{
  "image_size": 32,
  "translate": 0.06,
  "mlp_ratio": 2
}
Rows from block 4, named by matrix and row number. Rows with one number belong to one attention dimension. Each number is 50 + 12 x the weight over its row's rms, rounded and kept within 0 to 99. All counts start at 0. After the name is the row's rms in percent of the matrix's.
# v: attention query, key and value (stacked) (model.blocks.4.attn.qkv.weight, 384x128, the v third), inputs 64-127
# proj: attention output (model.blocks.4.attn.proj.weight, 128x128, transposed), outputs 64-127
v.10 124:60 54 61 58 50 49 81 51 46 45 34 48 55 47 51 62 58 70 63 34 29 47 43 47 32 58 30 55 58 49 57 62 54 74 61 62 43 45 56 54 61 48 43 38 65 53 68 55 46 64 58 53 25 77 63 65 65 31 47 36 48 42 36 62
v.11 088:63 53 40 55 53 53 45 23 56 44 45 57 56 54 28 27 21 51 38 67 60 33 45 42 47 69 51 47 54 29 41 45 47 66 43 59 43 39 50 39 57 58 23 50 64 41 35 55 61 58 45 64 60 55 57 55 55 45 41 55 64 41 63 35
v.12 095:51 28 60 46 55 46 43 42 45 48 66 44 48 60 56 53 66 43 41 43 47 69 58 38 64 31 47 41 40 40 42 58 59 31 70 26 43 60 33 65 59 38 55 39 53 56 58 71 32 64 54 35 57 30 50 36 43 74 36 57 38 65 61 41
v.13 106:45 65 38 43 53 63 44 39 52 45 61 59 43 48 45 39 40 41 34 65 74 55 60 61 45 59 69 41 52 41 58 31 43 45 38 56 48 47 63 29 71 68 63 70 42 56 43 33 50 39 30 46 54 29 32 45 42 41 59 67 51 64 46 20
v.14 097:36 58 38 36 37 37 43 64 63 54 36 48 56 70 50 48 47 53 67 54 44 71 47 54 37 64 66 65 42 36 34 67 63 39 24 36 61 43 89 41 55 41 40 44 39 32 35 42 60 48 57 36 46 45 41 55 58 34 45 60 39 48 50 35
v.15 093:50 28 63 62 36 36 46 57 27 70 43 44 48 50 60 68 33 52 48 53 56 33 51 67 47 55 46 78 42 41 46 68 44 48 45 56 36 54 60 45 24 47 39 56 34 52 51 66 54 27 45 46 41 64 63 47 63 38 48 35 37 30 48 75
v.16 086:65 37 36 59 44 46 33 37 59 56 43 38 53 41 47 27 39 37 43 43 64 55 47 58 41 37 44 72 50 48 65 45 51 60 47 32 52 35 13 60 41 67 42 61 28 57 67 37 64 51 52 55 53 24 64 61 61 59 66 49 49 49 41 36
v.17 087:30 39 56 40 51 25 36 44 44 44 79 37 62 50 48 52 27 43 61 43 47 48 51 56 34 72 54 52 43 47 30 55 56 43 45 59 57 88 54 54 58 51 31 47 60 48 43 51 37 29 56 51 44 39 76 36 44 52 67 43 86 33 44 62
v.18 071:37 56 61 39 61 68 43 54 45 65 75 32 60 46 58 40 32 54 11 67 46 26 65 49 61 49 58 40 43 54 46 30 29 64 44 50 43 41 53 44 49 40 36 61 69 59 53 58 67 51 38 62 54 37 52 56 44 53 34 58 71 44 43 69
v.19 079:52 38 58 54 40 40 25 40 47 47 22 34 51 45 52 56 52 38 47 49 69 72 53 49 51 36 23 69 32 59 56 66 46 52 38 34 54 43 32 57 37 67 64 57 47 47 61 46 50 39 41 52 54 44 48 52 64 58 68 28 57 35 48 48
v.20 100:38 37 54 46 35 33 80 55 58 60 74 64 43 54 60 49 41 41 36 45 28 42 58 55 44 56 62 61 67 43 41 30 59 44 31 45 51 50 55 57 57 46 48 61 39 34 51 56 35 58 54 61 14 34 54 56 52 42 64 53 71 53 51 50
v.21 102:66 46 29 62 59 40 63 59 64 57 24 73 35 66 61 45 59 52 65 18 40 44 38 70 44 56 40 50 66 47 61 46 54 40 49 33 55 41 51 60 65 52 63 47 31 47 54 51 40 56 60 35 40 55 30 58 70 31 57 45 25 79 64 26
v.22 085:60 68 63 55 70 69 38 55 68 42 26 45 53 48 33 47 64 40 38 57 58 64 40 51 57 53 24 38 43 66 51 68 50 56 41 48 46 40 62 54 50 37 45 48 50 56 43 63 68 57 37 40 71 72 23 43 47 51 30 49 28 51 32 36
v.23 093:39 57 71 55 42 70 63 35 57 44 44 55 50 38 61 51 56 58 40 63 49 34 57 24 63 65 41 48 48 52 67 46 68 59 31 72 37 27 75 49 51 46 56 60 47 58 64 58 65 56 15 51 49 57 47 54 42 51 44 39 54 47 42 68
v.24 084:49 65 61 62 72 37 56 66 59 66 47 37 29 49 51 61 63 53 42 59 47 60 34 34 63 41 37 56 58 50 66 58 39 61 37 45 41 35 77 33 42 32 50 58 47 48 56 42 61 50 41 28 46 47 38 56 49 34 27 38 38 52 53 57
v.25 097:40 41 37 64 59 41 46 49 47 60 24 49 44 58 58 64 59 50 60 32 61 45 46 50 68 58 37 42 45 39 65 71 60 41 50 54 57 55 69 56 65 53 59 50 35 47 53 53 52 43 31 33 62 74 50 52 57 47 31 46 37 70 43 31
v.26 063:62 65 58 60 36 61 76 45 68 43 35 30 76 27 72 53 55 59 44 80 59 23 55 40 44 45 48 49 76 38 56 29 61 45 38 46 40 29 46 43 33 48 53 40 65 72 56 39 65 56 50 47 61 65 41 79 46 45 51 66 61 40 41 50
v.27 096:54 42 45 35 42 49 49 41 41 30 78 59 56 45 43 56 46 66 63 54 55 64 58 46 45 46 62 57 51 34 17 36 43 34 55 52 42 54 51 50 42 41 49 49 75 38 41 45 34 48 50 53 34 56 55 44 48 51 65 73 50 40 68 52
v.28 090:41 47 35 66 59 50 35 56 54 67 23 47 35 74 68 75 45 49 61 24 44 46 51 78 56 71 57 39 42 47 68 43 55 44 54 68 61 63 68 63 64 60 70 38 48 57 54 41 53 38 59 45 59 62 44 45 65 65 39 58 35 62 41 40
v.29 074:36 51 58 56 56 72 48 45 53 73 63 53 50 24 68 66 63 45 46 73 57 27 65 33 53 43 46 42 53 48 47 46 32 52 37 79 46 29 44 52 54 35 45 57 60 67 55 41 69 52 39 49 52 45 60 43 62 57 33 46 51 65 39 69
v.30 068:50 45 41 46 55 40 63 52 44 64 43 37 66 48 68 49 26 54 62 48 44 42 56 49 44 44 60 51 67 55 46 47 28 36 47 64 61 64 69 42 34 42 40 62 59 54 40 47 00 46 24 58 40 59 59 43 64 39 71 63 66 45 50 53
v.31 098:68 70 48 56 36 68 63 50 51 39 49 57 32 31 39 34 80 49 57 76 56 33 50 54 49 41 46 44 70 53 48 43 49 57 63 34 51 13 36 49 52 46 44 51 53 60 51 59 64 73 61 51 50 42 38 59 48 56 49 56 33 56 64 43
v.32 106:41 47 47 78 49 51 34 38 35 61 49 47 59 50 61 24 39 70 48 47 34 76 51 59 64 58 40 49 47 48 46 67 57 47 49 28 44 35 72 50 47 50 56 25 56 49 65 52 59 44 52 37 65 51 58 63 46 50 38 54 37 55 31 57
v.33 119:61 64 55 37 53 47 69 70 49 54 48 63 35 61 62 54 52 64 62 41 48 45 43 54 64 45 31 50 67 51 59 29 34 71 43 35 48 52 26 53 58 54 73 63 50 58 48 53 60 71 45 70 31 55 45 65 52 32 50 38 59 63 36 39
v.34 109:37 58 45 44 33 67 57 20 50 44 43 60 38 46 41 38 50 47 50 46 42 54 51 48 32 46 64 40 61 37 35 58 43 53 56 72 37 33 57 55 70 51 32 35 40 59 53 49 50 64 66 57 60 45 53 36 54 59 61 73 25 29 75 42
proj.10 127:37 58 46 56 38 50 44 51 40 55 58 52 49 42 50 38 37 61 53 59 59 67 52 50 56 48 69 43 64 63 55 71 62 37 35 32 56 40 46 37 31 33 56 63 54 46 41 68 75 38 53 31 76 45 31 39 35 52 43 21 47 39 74 53
proj.11 090:40 42 28 47 32 61 52 66 40 40 51 57 42 44 72 66 55 42 30 49 51 67 41 52 55 30 60 26 37 47 44 62 47 46 57 41 70 40 47 48 49 49 59 60 49 48 39 23 47 41 91 44 40 36 60 57 52 52 71 32 63 58 55 85
proj.12 091:48 47 38 59 75 40 57 59 65 39 54 53 51 81 27 62 56 52 51 40 43 35 36 54 53 56 53 58 52 64 56 22 41 55 44 59 37 56 46 40 44 62 42 53 39 35 57 39 51 57 33 55 32 50 51 60 47 43 63 66 45 39 37 34
proj.13 100:54 41 53 34 47 47 47 45 59 48 42 51 53 43 58 64 53 45 43 44 71 38 52 49 44 50 22 48 52 39 48 63 41 69 61 55 41 48 43 80 58 44 43 60 53 45 61 61 41 42 76 59 41 74 75 65 64 73 41 73 58 60 40 68
proj.14 100:53 44 38 46 40 47 48 51 45 26 50 41 46 50 61 74 57 48 33 39 52 56 61 42 65 46 29 55 52 74 42 43 35 51 63 58 51 52 40 64 28 43 54 51 75 49 61 41 55 45 58 52 60 53 55 44 61 44 72 41 56 65 39 80
proj.15 087:63 68 35 43 46 71 52 50 58 57 32 71 44 49 50 34 53 47 45 45 30 75 47 34 54 48 43 29 45 64 37 59 63 25 37 53 59 46 56 42 62 36 45 41 30 66 46 46 51 66 38 57 73 32 46 37 33 55 46 46 47 45 48 30
proj.16 091:51 61 73 43 50 62 65 54 64 32 42 55 69 64 53 60 30 50 47 52 47 58 36 44 45 55 46 54 60 55 33 46 56 54 60 62 57 62 69 26 71 34 47 26 68 46 36 31 35 55 61 40 47 52 43 57 25 25 49 52 74 50 44 36
proj.17 087:67 52 41 64 47 58 39 57 41 57 54 40 56 29 72 54 53 70 48 42 47 51 73 34 42 35 50 42 39 45 67 53 56 40 65 39 56 55 52 56 47 51 62 28 38 44 65 59 51 61 56 63 50 45 41 45 61 68 35 74 18 46 62 59
proj.18 069:39 51 47 67 33 54 38 60 49 45 34 52 47 59 49 41 45 56 55 29 51 70 46 45 41 54 41 40 53 46 50 63 76 40 29 39 57 57 63 61 54 63 54 28 42 59 39 42 32 64 53 42 51 61 53 52 50 50 53 56 41 51 45 37
proj.19 083:42 66 61 39 50 57 78 47 52 32 59 66 54 56 61 40 37 48 55 55 41 43 30 60 46 57 57 65 65 45 45 46 36 38 56 67 67 47 65 33 61 32 50 42 52 50 31 36 44 68 63 54 52 39 53 65 27 40 54 63 64 43 40 34
proj.20 102:43 39 34 68 48 56 37 65 43 37 36 39 47 54 38 37 30 58 71 43 54 57 61 33 47 39 61 56 31 70 38 66 54 61 57 47 56 55 76 38 38 61 52 56 66 52 72 41 47 44 38 53 67 59 59 60 36 32 49 43 28 43 77 51
proj.21 095:44 37 57 37 53 53 47 50 42 44 58 51 61 41 34 55 41 46 51 73 45 57 42 40 58 55 71 55 52 59 27 54 28 52 59 53 42 42 49 32 43 49 57 64 68 60 65 54 59 21 42 57 46 36 52 52 32 54 57 50 75 55 53 67
proj.22 081:42 43 63 51 61 29 67 46 38 56 63 57 48 52 43 46 47 43 46 54 46 36 34 68 54 46 60 44 56 26 48 50 43 56 36 46 44 60 39 52 51 56 42 45 35 62 26 57 53 31 60 40 29 45 47 37 57 77 52 59 75 45 39 62
proj.23 078:39 46 42 48 50 34 50 61 48 59 29 42 52 67 37 31 44 34 49 50 44 59 37 71 41 52 42 61 57 63 60 53 52 51 48 27 65 66 49 69 41 53 49 68 41 41 48 50 44 46 77 46 73 64 36 27 55 76 65 51 69 54 50 39
proj.24 082:56 56 55 39 45 43 54 38 48 46 52 47 60 71 44 23 37 49 53 56 46 29 48 63 53 56 53 40 36 41 45 47 19 55 43 32 62 48 29 61 38 59 51 42 44 55 42 53 53 36 43 33 62 57 33 23 54 66 64 50 75 37 47 53
proj.25 101:63 46 50 40 61 50 44 57 61 65 59 56 61 34 43 52 65 45 53 80 62 66 38 65 44 41 52 48 34 36 33 45 54 49 51 46 62 60 28 54 51 37 55 59 44 77 57 63 58 42 82 59 45 33 35 29 50 76 48 56 46 53 40 68
proj.26 057:50 46 68 38 56 49 44 39 35 35 43 60 53 73 59 32 49 43 50 22 67 50 46 61 62 72 52 48 73 74 68 48 25 52 45 49 49 59 67 76 42 56 32 52 46 29 26 61 52 54 28 46 61 51 48 45 52 40 64 33 73 39 48 45
proj.27 095:45 59 43 56 35 60 59 25 51 66 49 33 18 49 56 54 65 78 61 41 56 32 74 40 56 37 38 38 38 51 50 50 60 62 37 50 29 29 37 53 32 69 45 54 44 47 66 56 64 55 37 58 47 55 70 65 65 36 45 42 25 38 43 36
proj.28 093:73 46 47 44 62 43 41 35 57 59 51 76 64 27 39 55 67 39 40 76 48 65 42 48 57 50 49 49 43 49 57 54 48 30 66 46 57 47 31 61 51 34 52 61 48 73 54 64 50 40 53 59 57 37 30 37 44 81 41 51 57 72 44 60
proj.29 071:76 73 36 59 62 50 51 56 37 52 27 31 56 79 38 41 44 55 57 49 80 63 21 63 50 64 42 48 53 48 56 44 78 32 49 40 56 53 32 66 32 35 60 33 49 69 39 54 38 58 54 50 42 53 35 39 52 44 57 65 40 49 35 37
proj.30 064:55 62 48 57 36 81 20 36 47 46 55 44 24 45 39 49 52 63 48 38 41 66 70 43 63 46 42 48 26 42 55 69 52 35 53 42 45 41 52 77 51 67 51 41 50 45 52 40 64 65 61 45 48 60 41 38 61 47 68 60 36 51 38 56
proj.31 101:34 32 67 35 47 41 67 40 47 48 44 53 57 67 42 53 34 54 49 36 49 44 49 51 61 53 52 69 68 60 40 48 38 69 41 48 33 48 54 39 35 63 42 53 56 34 41 48 51 34 30 40 44 65 63 56 46 26 66 45 72 44 48 44
proj.32 105:67 54 43 36 57 41 43 61 67 71 57 52 54 57 45 36 54 33 39 52 56 45 17 75 39 50 51 59 54 49 54 36 68 32 52 72 70 67 62 67 54 50 33 43 41 63 71 54 41 59 49 59 46 35 54 66 46 44 51 65 53 55 37 53
proj.33 117:66 33 37 49 45 44 51 44 33 46 36 45 68 33 44 38 45 52 41 68 64 64 62 39 61 68 37 49 54 62 57 52 72 64 49 62 46 64 45 20 49 59 62 43 25 65 44 40 36 50 58 52 51 44 74 51 49 42 44 43 46 50 46 36
proj.34 108:47 66 49 66 64 49 52 44 68 61 39 55 52 55 54 53 54 43 47 49 39 40 66 67 29 50 68 51 49 37 35 40 70 61 58 36 52 50 43 54 40 48 38 56 55 25 20 39 53 64 35 44 34 44 54 36 67 62 63 59 92 65 42 45